{"arch": "convnext_v2", "model": "image classifier", "dataset": "coloured fractals of 300 iterated function systems on busy backdrops", "train_examples": 97500, "image_size": 24, "crop_scale_min": 1, "horizontal_flip": false, "translate": 0.06, "rotation_deg": 10, "color_jitter": 0.2, "cutout": 0.25, "targets": ["colour"], "num_classes": 12, "isotropic": true, "norm": "layernorm", "hidden_act": "gelu", "mlp_ratio": 3, "inner_norm": false, "patch_size": [4, 4], "conv_stem": false, "layers": 8, "width": 192, "kernel_size": 5, "loss": "cross_entropy", "init": "small_normal", "residual_init": "none", "optimizer": "adamw", "learning_rate": 0.0019, "beta1": 0.9, "beta2": 0.999, "eps": 1e-08, "max_grad_norm": 1.0, "max_steps": 26000, "batch_size": 128, "epochs": 34.1, "lr_schedule": "cosine", "final_lr_fraction": 0, "warmup_steps": 1300, "weight_decay": 0.06}
Rows from block 2, named by matrix and row number. Each number is 128 + 24 x the weight over its row's rms, rounded and kept within 0 to 255. All counts start at 0. Numbers have three digits each. After the name is the row's rms in percent of the matrix's.
# f: depthwise 5x5 conv (model.blocks.2.mixer.f.weight, 192x1x5x5), a 5x5 kernel
f.4 119:139143140161155133135132167159090101101144172117093109149149133114117157154
f.5 103:101150114150111129124126125123099106107155138083106153146176082110104141155
f.6 098:141138125113135188140131093100158133094119120144140078144166126132163139127
f.7 090:129138116108133100122164143139096133108191103109115171133125140128097154096
f.8 092:141117125134109133101131103133102122195115161152102098120161092117132121159
f.9 099:121138131163146104148071137146108113094182144111133157142097147111123137136
f.10 088:132152111195123148147145143126134076131163135097093139121114116125098141133
f.11 095:119111138149114133166113119127082093104174161135136155113157169112104128131
f.12 101:129117126087109126144163144124085096163157121118146133113102098114119102080
f.13 106:121139120131111128089108135117102097155171146141088103144141146135080100098
f.14 105:120155125128197129150128123132136162136068113095140110103129136109111111135
f.15 100:172163121146110158142111129128167137077098122176141131124129138154139135151
f.16 087:090120148133123121150170174119102143168127120109146134107082134125087111126
f.17 110:127118146142141129122102140131100102120195139135136175160126128082142112155
f.18 103:160137131151142140128089142124138146071166141122127186153104146133117140113
f.19 121:113110124121157108134143140156089084132164152089083122118146111111100117149
f.20 111:114101114113143125134105149179079139123097124100116162167160149138106138132
f.21 093:140094121122136150104120125168137139133072133192135155138133145152148132106
f.22 085:154138126135120100122116148102110146133124159070138147164149093107111154168
f.23 139:161160104123147159143150135167169152156154135122156122137121177155142131133
f.24 105:117136097129130147132137084131128149165143098143148087088110104145151133175
f.25 083:130173165125105120153152120111155139113047123112130135123112130118133137109
f.26 121:130129132106144136141158090120137129129064155120112093100135111108168157152
f.27 095:132123087131080114091074091118148116095141126116151142153142109120114143121
f.28 075:101149148163182140144152141102125109096154141124151097095098147127136107113
f.29 086:128121091122154138138084109129091082180140091141124141120140109134115106150
f.30 082:175163089137162142164127111145171092113113103113128119125114115141150126151
f.31 100:114138110121164130133127117099098133081169098120168121134108116162140114085
f.32 090:122131136147130072084155151128113128160179133096126119143109108123090118122
f.33 124:145137143163128149144165145124134172192181142146137137146133128145132137131
f.34 107:096143159141180143137120159162108127117135152103121115129167100136106152166
f.35 091:162121109122101139092112105126130110190152135144098127142137095095108160126
f.36 093:095122115131120134136114185160113144111103132109083180109126118139096115141
f.37 090:131151133151163080137130137131119135125212148118135102150138143136125114142
f.38 118:130105139101101113154146140114125153063126136095153159138149159130111158104
f.39 095:103139117123106097133090163139142151066142158123144089117130121121103143103
f.40 105:148114119112145103076112086101127147156115092168123165149102138115123131117
f.41 081:142126095125100142105119106151109121115163159100128100128155184160094133120
f.42 105:098110113129130125092107110114107072174136108138125070123115118118136112107
f.43 120:134104122136131088110167184120090119158155129113129105096123110139129114090
f.44 089:160116107136121095134141139123128141144071105120128180155153118090097109129
f.45 087:133091072118113145142104130155136149099181176129129128142110104140127127130
f.46 124:109113141128105098109129104135108085161177171105112127154144106134104099134
f.47 094:132133118123124124103056113142135109106143137116092162153145116100138133175
f.48 126:115116119110149088108147081109085127143077101102147131116146095146129136128
f.49 087:092128100123129077141144160161127119121102134163123098162157128171144128140
f.50 101:090146110111152112122190175130121144094144109113102102115105135110113125136
f.51 101:141135138151135100101138171114144132161115116162100118082135187125114131142
f.52 094:150119115114124146113100087110126089158174129132127175175139100127114125123
f.53 089:153114103142160200132149149160128151098137115106141108154124133159136120121
f.54 117:148132134111092127127152147108143103166207135121113093114110140116115127136
f.55 109:126140104175141114109127133123117096161183155145129158149131117167162121139
f.56 056:160183123136139113104162089113123155087148123082130119121144123122111146150
f.57 116:167161125137163153113137141113163103129143125172108123151125138114094103081
f.58 084:087110106121121119126167107123112086184134127097116135123119121094085113122
f.59 103:122122086136158143107098109128098150168123081114135166132110101118117156155
f.60 103:128130128150091111101109092087108113138177132115111129089075137134125118121
f.61 112:086112140108111139178147170128136148100125129095106151100117163129093125126
f.62 130:144143147122111111131163159142117103065156172113124086149138116115142129145
f.63 073:123119118133161099148171101102103119123148153105093158119095132089095113143
f.64 090:123078114113103100109137156126098135082157156121153161151152134150115151131
f.65 090:147145115128129147091151109100110120153142170131136072131149082104152137144
f.66 085:153124129116166078105133158131069140139142107137136162122092153120138120106
f.67 092:123120100111147135107078160150135136101165133133092119165121131143166101159
f.68 103:138093143138125115123079152121132089072110102113111091123106136118115110101
f.69 090:128124110099119159085117107121110098189109134125088109099138118149144107115
f.70 094:139126112154156141133144190169126156118153107127143158155137099139108163140
f.71 109:106114122106149142141099125129152159179179089129108141125114120127103132085
f.72 093:134086163106145107103097114123156110194112127121109141127140119100159131136
f.73 095:131146134142139129114176129091164148065166143106119123122144139138096135148
f.74 104:129171143126137070091171101119153150135146122142124087123123149155129141121
f.75 094:122115130106118122107186123116094111179139174130160087111122139124114131122
f.76 096:110119135126117167089132101106144108136144106124143156135100161136124070087
f.77 103:143127143117139106122141148155121180063089143132123097142144156103139140134
f.78 103:152110123126120101117157129125122071111190148140140132159105127154150105109
f.79 086:136174143129105137110119118148119134177070085125098115103112119146138125142
f.80 099:141137104126122109075098103111092110191157135139115108123113115123138111153
f.81 118:131115117136116130134081081106147111108086093162121098085115142138140126106
f.82 112:170173120094152120133110096115142131137090111179151129104118145142154117136
f.83 115:126119110107139137106162114090144120172146109139107135104096174117080131111
f.84 091:108098153129124145158167165124157100070104144137159121145113156124118134125
f.85 110:119121104120121075113150117108128142205120109131107112101095126136133129113
f.86 124:142141111144113141102165081124161123116170165126117100106113102171143127138
f.87 094:093125098132145100144149166173101156142150163116120150125111134163142149154
f.88 084:148140152152149132110147122142131071123121110123074101122126120077097119142
f.89 091:120113117127119120130173105126139116094190138155163092147147105107151147118
f.90 108:140145151091103131136131128082142155127117097145122152124081157135111086095
f.91 095:110154136164130120163135150146150150098083146159167100101136150145118115152
f.92 098:120132153103111124099147097126114115155181132116112161120104127119112077089
f.93 098:140150144117140179149149181116152126089157134139116092121089151140132135123
f.94 095:153123122129112184130087126169119131121122133110132100163099106123173153147
f.95 100:135180093133141104136095159181154126143095115123089122117140124135152133136
f.96 095:141123098078113098103104107089147159141124101126104150161115098105137108120
f.97 083:149075110156144093105137156148146128086145143134163096126135090123132128107
f.98 091:128084137089134098151153159103137127084137118091114165133110148132145098129
f.99 096:132138154134073121122064089136099118114139166133105118145144104125136115138
f.100 090:170120131125165139143112114113135142102125174162142083123120157166161140130
f.101 096:135152131111133136095174161142146111119141128146116054096112133144127144142
f.102 100:166148122136114081140103156168138104097124150128143116131155146146169134164
f.103 093:089097124112128104133156160125174187102112120111133146148126137115112131097
f.104 105:129158111141167128119117154167122111195131116149098146127156157135117153136
f.105 101:126106105107108113126137128111088101148176121103103172131110098133094109097
f.106 124:136142142152127111134041117124140103104176108132147146128131133122133136106
f.107 086:159139147135156133096145118108092126178115116165128094112126170119099120151
f.108 099:189142109127119148157116101105143083173137114149119142136143113138131118164
f.109 103:148147138154133154141173166099141113129116123153123120102113134096068140104
f.110 086:156110139137126136094126136144108093103141145086122139146171080126151131171
f.111 111:105087078086104103110091112138129121145164133130148146146126126154130164134
f.112 101:145154119147144104075161133123112092153186130128132135106121147156113104125
f.113 082:118138118174158139136087098128116147186090130122135119155144117088123132126
f.114 105:138158153147144153126124206116144131124116148130110144105147124123095096097
f.115 106:165127095096125173125125113111147130155166093109114135161136110120089098134
f.116 110:137138154170162157137162156183119153136114139100125105115124129091117104120
f.117 102:155145124165128135107165149119117087167134133140137060109133129103129125149
f.118 102:115128133132131107123109125143113093183205130102104130137108144143109136136
f.119 105:118098096135106140155182166110157148119125121102112103149123129107085103128
f.120 093:122139160145082160140094148128131103081169148134158105118127134165120122129
f.121 099:127116131120127117143082134134156182071130108104139167161128136105125142136
f.122 068:160135147107123116092132093115152108157124144113083138143163139139070119136
f.123 091:090116109107113157104156120103116143153108134170131080081126127139159123140
f.124 108:138153158162146148146168167152142085108142160138119095110101131110109132139
f.125 111:116160112140130148115166157140133138162108183137089131119149083142153115132
f.126 093:093148164136151101106133122151130167107069123163112116149116115134155131147
f.127 086:155126100135131179107107061140151087102131146127126122120150147121136116146
f.128 122:140125150151115141152075134155124175139089115107100173139137143142118108113
f.129 093:137126112078115158134140124106150101161078148108101146105155131125119104161
f.130 124:121124163109094126156137121135134137092094129152154104110111159137149179168
f.131 093:129130088125135171148154137140126164167124146123093142149133086125137077133
f.132 095:112132118112130184124150087147087099180124100123098111119120123140126134150
f.133 085:082106091133123140150089150148093094112108137116096116141163146146126135159
f.134 108:150114160146110096139109109144136132064165140122109172142152126122102120147
f.135 096:109153143134143095155127104139153193093094119100136093139141116138109135128
f.136 097:137146155132153130163138161142125103158121135125079107111121128129078086099
f.137 097:119126129100068110138187121114140133174144130124117140133106146106091113130
f.138 085:102127149110102156164112131166141144151076114126109169119121101087124131138
f.139 091:121122129120094157175125126171142081141128123121150079158140096115140126117
f.140 120:108141112134169112141099179133119165086121140124160142164155104144128114141
f.141 112:115139172184137133112108155156094122134144142098094134119119137095089127113
f.142 104:082143123102108098070120117139117127141165130120109158164122124107112097111
f.143 106:116112113108129097132121134110112101177185153118115141127117094139091105098
f.144 106:146137170174143114113089124086121122137148093093116152153104124117145139102
f.145 075:119162115131131149111110143147153083154108118134120086085152125117167152160
f.146 101:099093118144135104097095138136124131130197154147128161141103138116101111117
f.147 115:143140156151130128155165139160132175109139137142151185125102128120110119089
f.148 103:123130107140137122154156140140093096083159129071118081129129146142105124134
f.149 111:142141129125125128108089091113127084138116124122082107159142120076103135162
f.150 101:141141096128125130109089091147102076171162148143107125135113109137134115159
f.151 094:130133125118157126123157167123102113097171151107117070142138099134121100099
f.152 103:110109121116136093092154115151135158141097099112115121103087162138108085110
f.153 102:130126123113123118120178158118091102163192149126128112092108131133108121112
f.154 101:111108110089097111146147130133121133192189121148163124115133129134119125131
f.155 089:088141108123054132100100096106152138098143127121103115107138114119126138131
f.156 104:125145119124133161105134130119140078170133110145140066089129123143133147159
f.157 096:120097124122118127127083077156149147146142110099125166137163120098136145163
f.158 092:115144125121123175091101115117136104203126105141130134107105113134112100139
f.159 086:138139124131118168140135182166094125089127124129108134142134149161144167162
f.160 087:141107123119112120126119113124152171088114074129134101134067157118147122122
f.161 118:102109124119136113107101094132137162172057112148132122104113142142145121114
f.162 085:100117129133103106104122140124122137181125113097100100135108102080157091146
f.163 092:148129139129132158120109115176115159101122153131147127131166068147133160157
f.164 084:120136134121101103117179099113114137164101099142118135091085162134099118144
f.165 090:117115143182111124154079079142145162113083113127128116125128135111148118135
f.166 110:138127159107114112133084171121155136141152146087102128148158084101133120146
f.167 101:103139150148133133170149158139164168094102093125125097095121122148151142143
f.168 134:110128153148145148185183170150163134113104136113144104118127142116116134120
f.169 090:155158164165158144133106155119131095092152127154143090136124143137095144152
f.170 085:105116090111185143128152138120153166149133125148155129156156158099134157125
f.171 114:144144119136156113144126128130185138119069101132176111097138148147141114122
f.172 106:116145151102139153164171147167120095115130172123134122122138099140150142085
f.173 098:093097072085109127139134112137133165129137110119123151114110091135108090136
f.174 105:163102164111150113182129152125114124102162123111147125166116157146120112097
f.175 096:154135120128130132132138141092110111084184117118162086125105168149150125142
f.176 117:144128111113163097101164166107125134154101107132141089119138097097145144093
f.177 104:127102121093139162146089069149135108164126168097150130141118127131112121142
f.178 073:151162120146146151133180157102104104131090132111151094138157153125125161126
f.179 100:141106141098119111133131130128090134081204114141141147138120144140104108112
f.180 092:134120142145097107159111093160141152102063143123141149143134094133140130155
f.181 092:101130148145177113097108161126111105102153137126126164161115153123159156155
f.182 093:101148140139106120138090135110111129172163096094104171150120117126091129108
f.183 121:109119127152159111172072113134134068146123133131110138143145154126112098138
f.184 099:128121120158161131114073145156103121160158127115134124136124136115097082087
f.185 094:146154159153168133156109129109126153070123129130130152126093154128127130082
f.186 111:111126116119111155134101100153177134111085134125126180168157132127140137155
f.187 086:094101118149120153119083122086156133087144141113099115137144108106145120169
f.188 108:184148142125120187099166129094163134121140123124104119115116101109127119128
f.189 090:087113114129154104166160117106089115129071164108135136144145115114132144128